From a checkpoint of a small segmentation model.
Model: 1.51M parameters, 64-pixel images, norm batchnorm, activation gelu, widths [64, 64, 128].
Training: 33200 steps, held-out accuracy 99%.
Data: 195000 training examples, 21.8 epochs.
Rows from block 5, named by matrix and row number. Rows with one number belong to one channel. Each number is 50 + 15 x the weight over the matrix's rms, rounded and kept within 0 to 99. All counts start at 0.
# convs0: first 3x3 conv (model.mid.1.convs.0.weight, 128x128x3x3), inputs 40-47, a 3x3 kernel for each
# convs1: second 3x3 conv (model.mid.1.convs.1.weight, 128x128x3x3, transposed), outputs 40-47, a 3x3 kernel for each
convs0.60:60 70 45 45 48 51 64 45 33 45 31 44 44 73 68 31 35 45 62 06 51 47 29 33 52 40 69 41 42 39 25 49 39 63 67 38 45 35 77 65 18 51 36 63 57 46 58 56 64 50 72 38 47 54 23 31 81 46 52 61 55 56 63 58 54 41 56 60 49 65 41 64
convs0.61:34 44 55 47 51 60 50 53 61 48 89 70 39 51 60 54 46 56 00 33 34 39 34 48 27 43 42 44 61 61 35 41 39 48 34 38 70 47 46 48 54 44 45 48 48 38 48 53 44 49 56 38 50 51 71 41 50 57 60 32 75 60 56 47 52 39 64 53 51 60 26 55
convs0.62:61 46 48 58 48 45 57 66 56 39 50 67 47 50 99 31 33 63 21 46 55 54 85 30 72 66 30 59 17 54 52 37 76 62 55 65 54 57 45 51 48 51 37 34 42 25 23 36 36 86 44 59 48 67 50 39 59 42 47 35 54 66 46 50 35 42 49 42 45 42 57 53
convs0.63:32 48 46 25 47 44 17 30 15 60 53 57 53 59 41 59 77 34 76 45 50 67 49 51 58 40 52 28 48 45 49 38 52 55 61 57 53 50 46 40 49 50 50 38 40 45 41 48 45 53 47 57 36 42 47 42 24 62 75 45 76 54 51 53 68 73 60 49 69 38 44 37
convs0.64:53 47 35 46 40 49 58 44 52 72 73 57 57 41 74 44 67 53 41 59 70 40 79 52 40 51 44 42 57 54 55 31 31 37 31 45 17 40 27 43 37 35 46 58 72 66 49 49 56 45 37 52 37 49 63 60 85 50 60 55 48 59 45 30 48 45 50 59 52 49 64 64
convs0.65:39 41 58 44 59 36 46 47 49 35 43 47 52 54 14 72 30 50 63 56 48 43 54 50 66 62 47 83 55 51 63 65 62 71 51 61 84 41 58 61 54 41 51 62 32 58 53 35 60 84 40 28 60 54 38 60 68 52 44 75 31 36 64 42 43 36 53 43 48 62 51 46
convs0.66:50 54 33 51 60 60 56 35 61 43 50 54 63 62 75 93 63 76 52 52 40 61 52 46 41 36 45 43 36 53 30 34 66 62 15 40 40 43 86 40 43 37 26 59 54 54 40 42 43 58 45 69 58 52 48 68 18 60 60 56 74 56 32 47 37 41 48 50 24 37 43 45
convs0.67:37 22 44 52 58 40 51 52 45 63 33 54 59 78 21 66 59 39 36 40 57 80 42 47 60 37 61 35 53 26 63 81 35 33 47 45 49 59 50 53 36 45 45 53 47 37 60 50 41 57 56 36 42 37 61 21 54 52 46 48 77 48 33 32 51 73 45 26 48 59 55 43
convs0.68:64 63 45 60 48 58 47 47 65 75 31 47 40 42 50 21 53 58 57 72 58 45 53 52 57 40 43 49 38 50 64 46 67 45 39 43 65 48 60 62 45 39 56 53 51 31 42 61 54 42 32 35 51 42 57 41 31 40 77 55 77 70 65 83 35 44 54 72 51 79 48 45
convs0.69:25 29 45 43 43 44 27 52 55 77 51 54 78 58 06 67 19 03 56 36 51 46 57 59 32 45 54 15 31 41 48 44 51 51 59 66 56 46 68 53 52 44 55 49 50 65 41 63 59 63 73 46 42 41 27 50 28 48 65 56 56 61 86 71 58 47 58 49 60 57 39 47
convs0.70:43 35 52 58 53 48 38 51 28 76 56 58 51 76 67 21 42 46 99 60 54 44 57 40 79 39 87 64 56 37 30 50 39 68 45 48 32 45 60 74 39 64 50 45 42 37 61 58 55 38 60 42 59 49 63 54 46 31 45 24 44 24 45 18 18 44 81 59 44 45 54 32
convs0.71:61 49 44 59 44 59 55 67 50 67 61 78 63 66 34 69 38 29 56 44 62 39 57 53 28 12 39 65 47 52 67 53 52 54 39 39 50 46 53 40 53 50 45 36 50 44 67 46 45 58 58 44 77 64 54 44 30 71 51 61 52 43 64 58 40 51 61 54 37 42 47 37
convs0.72:52 44 70 26 38 50 49 37 54 55 69 99 42 68 57 56 73 51 58 35 39 68 13 44 70 63 59 62 59 47 49 20 03 48 56 32 39 42 55 47 51 71 33 59 57 63 20 58 51 28 51 60 64 71 66 63 59 62 50 43 19 21 53 58 71 44 59 66 50 59 37 59
convs0.73:24 33 50 64 62 50 42 41 29 28 51 57 50 49 67 53 39 54 40 59 32 55 67 45 56 71 47 80 49 65 64 25 56 53 21 50 84 94 73 72 68 41 40 44 49 00 30 13 49 65 32 42 53 37 43 43 00 44 67 35 36 51 59 48 42 75 55 49 64 50 46 48
convs0.74:73 56 65 56 60 72 50 44 73 65 68 68 60 57 65 84 43 51 59 65 36 45 57 64 39 57 65 26 43 60 53 62 50 39 53 36 70 56 35 24 63 33 36 43 58 73 58 54 40 52 49 57 44 60 64 54 59 59 34 64 74 57 54 83 53 66 44 66 43 63 49 54
convs0.75:64 64 67 44 48 58 78 50 68 42 40 45 46 61 44 39 64 57 26 44 40 39 53 43 40 43 32 60 34 65 64 44 51 75 70 44 52 63 56 69 38 52 59 49 37 38 38 46 56 51 40 55 52 42 52 29 64 62 48 45 50 61 38 54 65 35 41 62 31 26 50 11
convs0.76:53 48 40 52 44 58 52 47 25 56 53 55 38 66 41 57 78 27 56 57 36 49 75 66 49 63 32 47 42 49 27 39 58 42 32 46 32 59 31 33 58 55 58 37 37 51 42 44 51 60 47 60 63 41 55 45 51 44 55 57 54 51 39 32 44 47 63 56 42 54 63 65
convs0.77:59 27 32 69 43 67 60 72 55 67 55 42 60 38 84 55 14 60 53 75 67 66 77 21 66 72 66 34 53 34 47 70 46 50 54 83 67 55 35 68 65 67 29 51 41 41 41 65 37 41 75 59 50 70 55 69 54 45 59 67 49 59 63 39 46 17 55 58 37 47 52 63
convs0.78:57 44 47 41 49 35 50 38 62 35 52 68 54 86 36 71 61 42 57 42 46 57 35 39 47 63 42 53 53 53 54 61 32 43 46 41 39 44 40 39 64 58 52 80 61 71 54 52 55 29 71 48 62 35 53 69 63 20 64 53 33 73 66 34 65 47 28 47 65 42 37 32
convs0.79:51 58 61 65 56 53 34 43 53 49 35 50 57 67 53 55 56 50 44 73 57 59 69 55 46 80 48 59 59 49 54 45 50 46 34 49 50 55 39 60 65 55 38 52 40 67 52 44 70 70 53 66 46 41 41 50 45 63 51 56 57 56 56 43 58 59 61 47 49 46 57 49
convs0.80:51 46 75 50 29 69 52 43 77 56 47 48 71 48 43 55 44 49 47 55 38 57 53 46 36 59 48 61 62 46 54 46 54 59 27 54 69 57 61 49 40 57 54 64 43 59 46 52 53 47 52 54 34 43 80 78 99 52 56 89 77 52 87 36 42 43 61 38 37 46 43 36
convs0.81:19 51 55 43 35 33 82 70 63 50 64 63 31 66 60 43 54 58 34 40 23 42 45 51 58 49 57 71 40 51 82 61 63 64 55 40 44 57 52 44 60 51 59 41 43 67 50 37 77 79 69 43 60 68 49 68 86 43 62 52 43 49 58 53 91 50 52 43 44 51 35 37
convs0.82:51 37 59 48 52 56 39 66 66 62 60 35 52 47 65 43 43 45 61 73 53 59 60 19 55 38 26 32 35 72 62 49 65 29 35 45 29 50 43 38 49 44 48 43 42 71 68 71 58 42 62 59 34 86 53 53 69 46 56 77 43 47 60 50 53 35 67 68 46 46 52 47
convs0.83:58 37 49 43 37 40 66 37 53 54 69 33 41 51 57 39 74 44 64 34 81 55 38 45 63 42 71 52 39 46 55 68 48 39 60 54 82 58 78 65 39 66 55 66 51 20 72 64 44 31 36 58 69 52 62 65 33 35 52 38 62 49 42 42 69 75 51 35 52 38 38 52
convs0.84:56 56 51 60 45 57 58 65 61 49 55 71 68 48 47 83 23 34 42 49 78 50 77 77 39 56 54 70 29 60 48 45 49 55 61 32 34 47 54 65 69 48 52 53 58 51 59 75 33 55 69 68 62 42 41 51 56 61 59 42 59 60 34 68 59 53 49 75 49 52 52 73
convs0.85:66 49 38 64 51 49 89 74 80 42 39 40 43 62 44 63 47 76 63 71 74 46 46 78 41 37 70 72 66 56 47 51 40 68 47 32 57 53 59 39 58 54 47 55 38 67 54 50 42 56 60 64 58 66 41 54 00 69 58 46 66 61 57 31 49 47 35 32 44 70 47 37
convs0.86:43 55 49 50 39 30 63 57 45 47 41 56 59 40 51 41 42 42 75 75 55 48 16 42 45 81 51 57 61 49 49 44 29 51 62 63 36 55 20 29 59 45 46 72 54 48 70 33 80 62 54 08 50 39 38 57 57 68 35 57 33 54 36 31 60 35 53 77 52 49 21 75
convs0.87:59 52 65 51 59 55 59 46 44 32 48 12 41 38 63 44 13 54 58 54 65 32 37 55 38 38 65 84 70 54 58 58 53 75 54 09 56 67 41 59 45 48 55 64 56 39 70 59 55 60 53 57 43 47 43 30 29 35 52 36 53 71 47 52 50 61 42 43 48 57 56 35
convs0.88:78 47 68 51 57 52 49 59 37 62 79 62 76 60 24 54 45 44 50 37 30 40 62 29 24 57 23 54 50 55 41 51 51 49 29 59 45 71 54 42 52 42 37 42 34 50 66 43 58 62 67 51 55 59 61 51 54 76 55 32 56 44 62 38 31 11 73 63 36 46 47 43
convs0.89:58 39 60 19 33 52 62 61 52 56 63 46 36 52 66 38 55 39 34 49 41 53 56 76 69 43 59 33 67 50 47 25 54 47 53 29 16 55 83 71 53 59 42 52 50 47 23 28 55 48 35 22 30 43 59 52 45 49 33 86 70 52 72 54 56 40 40 48 27 56 54 55
convs0.90:56 36 26 56 37 33 47 49 33 65 39 79 45 50 40 44 50 29 38 59 28 56 46 49 48 40 42 34 41 53 59 57 60 81 45 71 63 60 56 25 37 73 33 45 54 77 57 35 55 64 55 53 41 50 38 35 54 62 54 43 55 56 53 46 43 60 55 27 44 59 49 42
convs0.91:56 51 34 41 47 41 59 49 39 59 38 35 44 67 30 40 12 26 63 46 40 49 70 42 60 62 74 46 46 49 53 33 65 54 39 55 32 65 48 47 60 32 44 54 59 51 65 51 36 54 62 33 57 57 53 48 33 46 58 27 50 36 42 74 54 67 56 46 56 55 58 65
convs0.92:46 66 62 32 41 53 42 60 61 40 16 55 54 49 77 60 47 61 29 74 74 50 62 31 68 41 38 25 53 55 30 43 40 39 35 31 48 70 32 32 43 28 55 65 40 51 55 36 55 49 36 45 50 54 73 42 36 47 38 49 58 61 50 41 58 55 47 38 36 42 63 56
convs0.93:56 49 63 62 53 68 66 69 38 51 50 39 54 65 30 30 54 46 29 30 36 48 34 38 62 87 54 53 36 35 38 49 54 48 38 54 50 30 27 50 58 35 33 45 40 65 73 52 41 56 59 45 46 48 49 58 61 40 44 62 59 29 53 33 50 29 59 47 58 49 38 35
convs0.94:60 66 62 50 46 29 53 49 64 72 77 27 65 32 36 58 42 40 45 43 00 66 53 39 37 68 51 33 59 54 36 48 40 38 73 50 59 45 36 57 71 54 48 70 39 39 53 41 38 56 67 45 43 49 54 66 45 47 30 65 69 41 44 78 50 37 50 60 60 45 39 65
convs0.95:85 47 45 52 35 48 38 48 61 55 68 40 42 48 94 50 46 58 58 43 36 33 47 69 53 55 74 67 74 55 40 53 30 46 45 27 80 56 37 56 43 63 51 45 30 61 40 38 49 43 63 63 43 36 29 39 78 45 40 48 36 56 56 64 74 43 59 51 39 45 57 39
convs0.96:57 45 48 37 67 44 56 47 74 45 54 27 52 66 54 61 35 56 68 52 42 57 71 62 52 45 44 34 40 42 34 70 95 50 79 43 46 65 68 54 41 51 49 53 35 30 54 62 39 49 81 44 52 48 50 75 64 50 52 52 46 58 53 77 47 34 48 32 60 62 56 49
convs0.97:41 55 62 59 58 40 67 57 51 43 38 17 64 49 55 49 31 39 44 32 34 73 56 29 35 72 46 33 38 41 35 38 62 12 64 40 48 42 56 36 69 38 52 54 48 32 26 57 79 57 49 76 49 57 66 58 29 45 51 85 34 59 85 25 45 42 52 49 29 44 44 35
convs0.98:53 48 47 11 32 09 57 25 60 40 51 56 38 42 45 31 36 40 57 60 50 58 57 42 46 45 54 08 45 50 46 88 81 28 50 43 77 50 57 27 24 44 49 49 52 26 67 49 78 78 48 60 47 47 39 29 71 47 23 53 57 63 53 55 31 59 31 54 46 63 65 54
convs0.99:34 52 80 35 47 59 32 48 63 62 45 68 55 62 53 53 64 53 62 55 34 66 80 64 44 56 63 41 52 41 46 52 28 46 44 49 49 66 50 54 51 70 61 71 29 76 49 42 68 65 49 58 53 36 58 50 61 54 53 41 39 53 57 42 55 29 51 56 45 38 49 38
convs0.100:32 74 01 35 80 13 32 72 27 53 34 49 48 27 53 79 67 95 35 38 67 31 43 49 26 31 41 66 09 85 68 45 90 54 39 50 44 59 30 55 52 46 46 50 43 48 53 40 41 50 35 56 52 47 47 33 42 55 27 82 29 45 63 47 73 43 67 62 57 70 42 40
convs0.101:40 55 67 57 31 53 67 28 51 67 70 41 57 49 60 31 50 14 30 38 43 56 30 60 60 59 49 66 38 39 45 67 67 38 83 66 60 55 75 53 34 32 60 64 60 66 26 64 55 29 58 39 55 54 52 41 39 69 36 39 55 70 77 44 65 77 54 50 32 52 59 55
convs0.102:53 49 47 25 37 64 59 63 56 44 32 57 53 55 56 42 32 51 53 47 34 67 55 39 63 63 38 75 57 45 49 39 71 32 75 52 40 44 67 49 39 60 69 47 24 33 51 64 25 34 54 41 37 57 30 32 79 63 50 65 65 72 41 32 43 49 50 37 60 42 37 71
convs0.103:45 53 56 71 50 55 49 39 48 86 49 49 38 52 33 36 42 26 37 35 62 46 30 31 54 40 36 39 93 86 46 50 46 48 37 31 42 46 64 55 59 29 48 53 44 62 63 51 49 39 30 63 58 50 20 24 38 49 24 48 41 62 41 47 35 40 50 61 61 54 63 45
convs0.104:63 54 50 43 67 64 56 61 62 57 43 50 60 51 49 47 33 45 43 60 52 61 60 70 40 42 40 62 68 54 33 52 31 56 50 30 67 59 31 65 41 55 61 54 40 55 40 23 77 32 34 69 50 70 43 54 61 70 51 83 97 49 90 56 49 25 63 41 39 55 60 52
convs0.105:23 58 31 37 53 51 43 44 41 67 99 68 53 44 63 40 40 55 75 15 79 59 31 17 73 69 84 67 58 38 56 46 29 45 37 44 70 27 60 59 42 52 46 50 63 56 25 53 49 57 32 48 56 54 53 66 28 47 40 39 39 28 26 45 27 37 47 44 44 50 37 61
convs0.106:39 60 76 32 50 47 54 38 35 20 43 38 49 79 56 72 29 53 56 66 57 46 53 63 25 35 63 68 45 61 26 27 52 48 40 62 59 62 38 35 73 62 37 57 19 51 41 25 62 52 34 75 60 12 40 59 57 39 53 45 43 41 62 36 53 66 53 63 75 51 54 58
convs1.60:77 71 55 63 22 45 64 28 66 56 36 40 19 19 40 41 48 70 62 65 68 58 31 61 79 72 58 56 43 72 55 46 49 42 49 56 78 66 42 56 47 47 78 37 70 48 39 64 28 43 59 38 45 63 67 60 61 76 64 71 46 81 59 38 74 51 34 42 50 23 40 24
convs1.61:57 57 36 14 43 61 44 49 62 50 58 43 76 68 58 60 61 60 46 65 73 68 49 57 46 55 67 49 46 58 43 73 57 57 55 46 44 31 44 40 79 63 50 56 54 36 59 70 47 55 67 50 54 56 61 51 43 34 36 44 62 55 51 38 58 57 50 55 55 65 29 52
convs1.62:45 50 62 70 46 67 50 39 45 63 43 57 31 53 52 36 69 42 40 49 29 53 60 65 57 56 57 40 40 58 26 55 46 70 67 25 63 42 48 66 62 54 31 37 67 33 63 43 55 41 52 40 40 72 31 54 67 47 45 38 60 40 38 57 48 56 55 39 76 41 66 91
convs1.63:71 66 66 56 52 61 46 47 37 47 51 54 63 46 59 49 62 35 63 52 40 60 64 36 64 41 22 42 72 56 47 48 46 48 62 62 58 46 49 57 54 49 74 49 53 69 59 63 47 51 42 60 47 62 78 55 57 50 43 41 99 69 57 24 51 49 49 55 63 23 51 45
convs1.64:20 51 36 47 35 25 65 45 55 66 61 51 58 48 38 42 31 24 48 35 35 24 46 73 38 32 51 65 70 73 69 59 56 64 61 55 44 51 45 55 57 42 53 61 47 74 70 68 61 50 34 33 34 43 40 54 50 36 54 54 20 51 27 44 35 50 26 56 77 37 50 75
convs1.65:34 46 35 51 50 44 30 55 50 29 43 47 45 57 49 52 60 61 31 59 48 58 64 61 46 36 29 70 51 30 60 41 30 38 44 32 64 71 28 67 54 40 67 63 34 43 38 60 29 54 67 55 52 54 65 63 70 37 57 61 48 30 89 66 64 56 48 41 40 48 61 57
convs1.66:78 66 63 64 44 67 56 68 63 58 51 37 49 50 40 49 51 54 35 57 30 32 53 64 59 44 45 45 74 32 20 30 79 60 59 57 32 40 67 53 66 49 19 42 72 26 54 42 60 60 59 56 43 64 39 64 44 48 26 45 52 43 45 51 57 58 48 39 51 42 50 44
convs1.67:45 79 85 88 35 51 76 57 69 62 29 46 49 16 45 59 57 59 07 47 41 02 73 46 16 66 62 38 56 03 31 30 41 47 52 62 60 37 36 31 68 91 13 49 34 36 46 79 49 83 60 54 56 59 42 52 48 39 60 59 51 58 46 32 52 38 42 67 30 28 40 32
convs1.68:50 40 54 50 39 35 53 68 76 57 59 25 46 43 55 50 49 45 45 65 33 57 46 43 44 47 74 54 61 66 66 65 49 62 86 81 32 51 60 55 37 65 48 57 58 61 46 68 52 53 53 45 52 61 49 07 52 51 46 47 56 71 32 31 32 20 52 35 47 71 72 57
convs1.69:60 46 68 69 63 72 64 65 45 55 55 71 60 54 12 48 33 43 69 58 82 51 45 51 75 41 85 47 48 52 25 43 43 57 54 50 59 48 58 41 25 65 54 47 54 65 49 50 59 54 61 49 52 47 64 45 63 76 56 48 62 70 45 40 52 53 40 58 65 74 67 64
convs1.70:42 51 61 37 66 53 22 64 73 34 80 52 40 38 56 62 52 25 44 37 28 78 55 50 52 49 31 46 56 18 63 48 68 53 63 30 51 48 50 58 68 32 32 72 38 62 30 60 58 46 32 60 31 47 49 24 78 47 42 63 77 44 49 80 47 43 77 33 19 69 69 43
convs1.71:48 67 54 52 36 65 73 74 64 49 68 52 34 55 00 32 57 26 48 48 47 46 19 50 76 39 55 52 29 12 43 74 51 47 45 58 38 60 77 38 81 78 35 28 55 66 60 63 29 44 42 53 44 51 40 64 39 40 61 57 35 29 37 48 42 50 49 75 29 40 55 48
convs1.72:57 58 53 51 52 53 48 38 24 31 46 43 37 36 57 29 63 58 38 42 35 53 48 46 58 53 33 57 50 52 75 60 43 37 48 42 53 71 66 45 45 47 47 45 50 63 58 57 60 50 71 49 65 40 50 36 36 63 35 80 69 46 61 54 39 45 73 36 39 19 45 36
convs1.73:47 43 40 49 52 41 23 42 31 45 45 15 48 52 49 43 73 48 76 56 88 46 53 65 54 57 86 53 40 54 38 42 48 54 46 46 57 55 63 50 31 41 56 33 51 78 59 85 47 57 58 73 64 38 50 37 44 84 62 41 97 53 50 36 51 44 38 46 39 30 52 53
convs1.74:15 50 47 00 59 31 28 22 41 58 26 23 44 47 68 58 50 47 56 71 29 61 56 44 37 36 49 50 57 65 58 35 36 28 52 65 37 67 63 52 68 39 28 61 48 65 37 45 58 27 33 77 70 82 83 51 71 52 51 39 41 29 23 52 46 58 69 47 59 48 60 60
convs1.75:50 47 46 58 24 58 55 73 65 38 81 52 66 54 47 64 70 48 41 48 42 47 31 52 40 64 74 41 34 46 46 34 63 40 75 69 65 62 46 68 57 33 42 28 29 47 52 50 43 43 60 64 30 59 40 32 46 52 58 56 15 81 29 83 56 53 52 52 60 65 57 54
convs1.76:52 46 53 51 39 34 50 46 53 63 62 35 51 45 36 56 55 24 43 40 49 41 33 52 50 36 85 56 45 71 53 56 67 77 74 76 48 32 49 52 36 68 54 42 38 74 55 41 39 46 49 42 43 39 65 51 45 57 64 47 66 38 33 61 45 50 78 53 59 31 67 44
convs1.77:26 38 17 72 60 40 77 71 65 88 88 51 59 54 45 53 62 60 21 23 71 23 38 15 45 67 67 49 32 52 59 49 45 66 52 30 26 23 58 40 62 30 53 33 26 29 26 61 30 61 34 49 47 68 43 53 66 49 37 75 32 27 51 18 58 29 38 57 47 49 67 31
convs1.78:36 23 59 41 43 31 32 38 53 44 65 77 61 55 12 65 46 58 30 28 50 54 69 38 35 42 61 55 49 40 28 32 64 35 43 18 21 22 16 45 58 34 53 79 50 33 40 39 34 57 56 58 70 55 30 43 35 51 45 74 42 53 69 41 63 73 40 33 65 41 28 60
convs1.79:53 60 77 52 40 59 30 36 32 46 61 67 39 49 48 33 50 60 64 47 51 54 52 60 70 67 49 24 20 58 48 46 44 65 46 45 38 58 52 50 57 78 56 51 61 70 38 48 50 52 67 67 57 52 46 49 41 69 50 30 64 54 54 35 54 39 63 46 36 56 61 25
convs1.80:42 41 37 38 69 45 27 57 67 49 37 52 43 58 54 51 40 58 41 49 84 47 53 58 58 43 54 43 62 32 58 70 34 48 48 38 49 48 61 52 51 45 43 48 37 36 60 25 46 52 50 38 54 26 29 41 46 35 45 43 15 40 20 69 56 50 43 46 46 64 39 62
convs1.81:61 56 45 66 68 46 52 61 80 60 64 64 35 71 44 35 79 50 25 54 45 61 56 40 51 56 49 46 54 42 49 41 50 63 53 58 65 50 48 29 44 67 36 37 79 51 52 53 47 38 52 71 48 43 34 59 30 41 50 69 45 69 50 65 68 59 36 48 38 47 34 53
convs1.82:50 40 21 68 46 68 47 49 54 43 47 82 56 48 34 27 39 43 57 50 34 50 43 47 65 59 60 55 44 47 53 73 42 49 56 59 41 29 35 25 41 51 25 47 26 48 51 40 40 37 44 50 47 42 56 56 57 46 54 49 23 29 32 46 44 40 52 52 45 57 35 53
convs1.83:45 53 53 81 54 26 40 49 57 59 63 76 29 24 54 50 50 25 34 18 19 55 49 33 44 60 51 47 49 57 53 23 49 91 61 78 75 54 42 70 44 41 77 82 59 47 47 33 44 25 40 63 50 99 42 20 41 33 83 61 10 43 70 60 45 63 54 47 53 65 57 43
convs1.84:40 39 36 61 49 38 47 47 26 48 57 36 56 68 49 32 54 75 38 49 65 33 55 32 58 39 45 55 45 67 48 57 67 51 55 33 51 59 64 56 58 72 42 88 58 57 31 50 53 43 43 61 53 75 61 57 44 45 40 59 38 46 46 54 47 56 60 39 43 34 31 11
convs1.85:71 25 50 52 45 44 63 44 39 40 50 43 50 79 32 53 52 51 44 48 63 40 56 46 57 51 42 48 36 42 41 48 39 37 46 20 70 50 58 29 57 48 60 42 42 64 51 58 61 41 65 57 64 78 52 35 59 43 52 44 63 32 79 50 48 48 54 69 37 71 53 50
convs1.86:59 53 32 62 36 34 78 54 80 58 50 74 38 55 54 24 23 51 50 40 42 69 62 86 32 29 61 39 46 63 54 55 43 54 30 46 24 51 33 36 44 55 87 60 60 28 60 46 59 49 30 33 32 76 45 55 45 73 49 59 47 67 77 63 76 65 27 41 54 59 61 57
convs1.87:62 45 39 48 37 40 48 28 44 58 64 56 51 44 49 68 45 65 45 61 37 32 45 56 47 43 58 60 51 52 77 45 38 41 38 40 58 63 53 43 46 29 51 54 51 73 61 53 68 51 39 47 48 19 60 30 64 54 39 52 82 60 63 50 49 20 58 56 37 41 44 39
convs1.88:56 42 42 42 41 59 61 54 54 70 43 56 77 59 60 24 46 32 46 63 25 48 63 36 26 45 06 35 56 39 56 50 71 50 59 39 39 65 46 46 69 55 48 43 24 33 60 87 41 43 49 72 55 99 21 55 57 43 41 58 41 47 60 69 52 25 67 44 46 55 64 38
convs1.89:51 46 35 55 72 50 37 79 89 46 54 56 31 28 58 35 34 38 36 25 29 17 48 51 59 65 58 52 49 50 55 55 45 61 55 55 64 64 71 49 61 47 19 63 73 66 46 43 48 20 38 80 67 40 38 38 32 38 50 46 41 43 60 58 60 54 73 42 79 73 70 45
convs1.90:60 77 53 62 70 59 65 63 52 51 30 48 71 65 67 50 38 58 59 29 60 42 45 58 41 39 66 52 45 87 63 45 62 53 47 62 61 60 58 50 52 47 53 55 29 62 41 39 58 54 53 50 47 56 41 64 32 54 37 26 47 38 49 19 57 16 55 50 50 50 44 31
convs1.91:21 54 65 49 59 21 73 56 45 44 68 65 56 40 42 57 58 61 47 33 74 56 43 47 47 62 53 64 36 72 63 44 78 65 54 87 52 46 43 45 36 49 51 45 60 54 58 60 62 59 58 55 40 49 26 43 52 49 47 60 65 68 55 56 42 70 61 52 38 21 45 18
convs1.92:44 53 37 27 41 63 41 41 41 79 60 67 61 56 55 28 50 35 69 59 88 36 31 53 22 46 82 71 98 84 22 29 53 53 85 57 78 65 83 47 73 55 42 36 51 73 68 93 47 75 45 31 47 45 68 71 72 42 35 33 55 61 38 50 55 72 30 44 99 14 17 37
convs1.93:66 49 40 38 52 46 55 47 42 57 69 61 53 51 70 47 36 70 29 51 26 54 51 57 41 59 41 54 46 43 35 29 52 73 57 53 59 47 55 57 40 40 47 56 27 52 58 32 29 47 40 13 47 29 41 43 57 41 56 42 37 43 46 34 52 64 60 56 70 52 48 58
convs1.94:61 45 47 26 39 39 09 27 66 29 15 41 48 44 45 62 74 42 70 84 57 57 40 48 22 66 63 60 39 50 58 39 48 42 59 97 89 81 39 34 48 31 41 46 66 46 67 65 46 24 56 55 61 77 43 49 45 53 40 63 61 25 50 63 41 43 61 53 51 54 77 49
convs1.95:67 58 76 75 51 65 37 66 30 35 45 54 54 80 43 61 30 51 21 57 61 51 55 56 56 46 45 46 40 41 56 72 58 64 42 61 54 41 66 23 37 34 81 65 57 19 74 73 18 44 83 47 66 38 30 85 55 55 57 38 41 68 57 40 40 37 45 48 38 80 36 46
convs1.96:34 67 24 30 20 39 30 23 60 32 52 52 25 31 48 55 78 49 42 45 39 53 50 38 40 48 46 54 67 70 33 38 63 49 55 63 70 45 43 40 38 52 40 30 70 54 37 71 36 49 58 30 25 77 32 64 53 57 48 57 65 41 46 77 62 25 56 58 26 28 67 04
convs1.97:57 47 55 49 55 16 28 33 77 48 35 78 38 55 57 63 49 41 49 35 13 46 50 61 50 36 34 51 43 84 60 53 46 67 72 60 70 45 32 68 37 39 27 72 67 38 45 41 64 49 51 81 79 99 27 36 56 51 42 51 45 50 56 32 47 57 69 45 55 39 77 61
convs1.98:56 79 47 80 69 90 27 61 57 29 44 43 51 62 99 20 60 48 62 48 49 51 67 67 82 70 49 55 55 33 96 38 17 31 74 71 65 42 78 38 74 72 50 45 73 42 48 35 40 53 49 58 44 58 41 58 53 37 52 35 33 37 42 48 41 45 70 56 73 42 50 39
convs1.99:32 45 70 54 41 45 11 16 21 37 27 48 46 66 44 39 61 63 79 63 59 58 54 50 55 53 37 47 67 06 52 52 48 28 32 24 52 51 30 40 35 72 59 61 52 60 50 60 56 58 77 56 32 43 62 72 54 58 44 39 66 58 47 39 44 61 35 67 21 10 12 44
convs1.100:46 45 52 30 23 33 68 25 59 28 48 43 51 54 54 54 63 30 45 76 62 64 68 87 78 31 35 99 20 52 50 45 33 59 56 32 05 72 58 53 68 66 04 80 55 57 53 72 61 52 60 47 72 68 84 21 85 31 46 27 67 19 57 36 71 45 45 23 46 40 42 75
convs1.101:47 63 38 74 31 27 23 49 59 48 55 50 30 41 39 47 64 51 41 23 66 63 51 27 63 62 48 47 56 46 43 27 32 56 62 50 62 59 66 25 23 40 72 59 73 56 46 64 10 56 41 45 39 47 32 22 24 43 55 61 44 40 35 15 62 21 46 60 14 54 65 49
convs1.102:38 57 75 34 51 89 45 62 69 43 73 77 64 40 05 56 65 25 68 43 54 46 42 63 66 44 74 59 64 61 48 39 56 51 47 50 67 56 64 61 55 34 71 65 19 55 49 46 55 49 58 63 53 30 63 03 25 52 62 37 49 74 59 36 41 53 45 56 50 74 38 65
convs1.103:41 68 41 52 55 59 51 30 73 90 68 44 58 82 64 43 47 63 55 63 43 30 26 50 25 30 42 65 55 58 66 71 45 25 52 50 48 43 38 73 51 50 57 22 55 28 36 25 64 55 25 45 41 54 58 62 60 64 54 57 67 54 49 59 56 65 63 46 55 49 63 41
convs1.104:24 38 48 27 40 39 41 60 47 35 43 38 48 44 50 54 46 55 67 32 44 55 48 45 48 20 52 50 61 53 51 45 51 62 46 51 51 55 35 60 39 33 94 59 38 48 35 31 53 49 42 57 59 77 30 54 33 33 38 40 20 43 24 39 69 58 36 41 58 65 50 55
convs1.105:69 49 21 53 58 55 65 45 66 59 37 60 62 51 48 46 50 56 19 58 56 49 52 46 30 45 47 67 72 71 63 28 64 55 20 33 29 49 61 48 45 63 72 59 48 36 44 83 42 43 50 56 47 27 46 73 41 35 21 48 59 39 63 63 49 47 63 76 63 75 92 43
convs1.106:64 54 48 79 45 70 44 45 43 26 43 47 48 35 49 53 51 48 28 52 76 48 50 44 55 45 42 60 59 42 50 55 45 65 49 52 62 62 36 25 50 75 46 65 24 39 36 34 44 52 28 36 43 42 45 35 48 52 54 50 28 45 65 27 52 57 53 58 65 56 68 59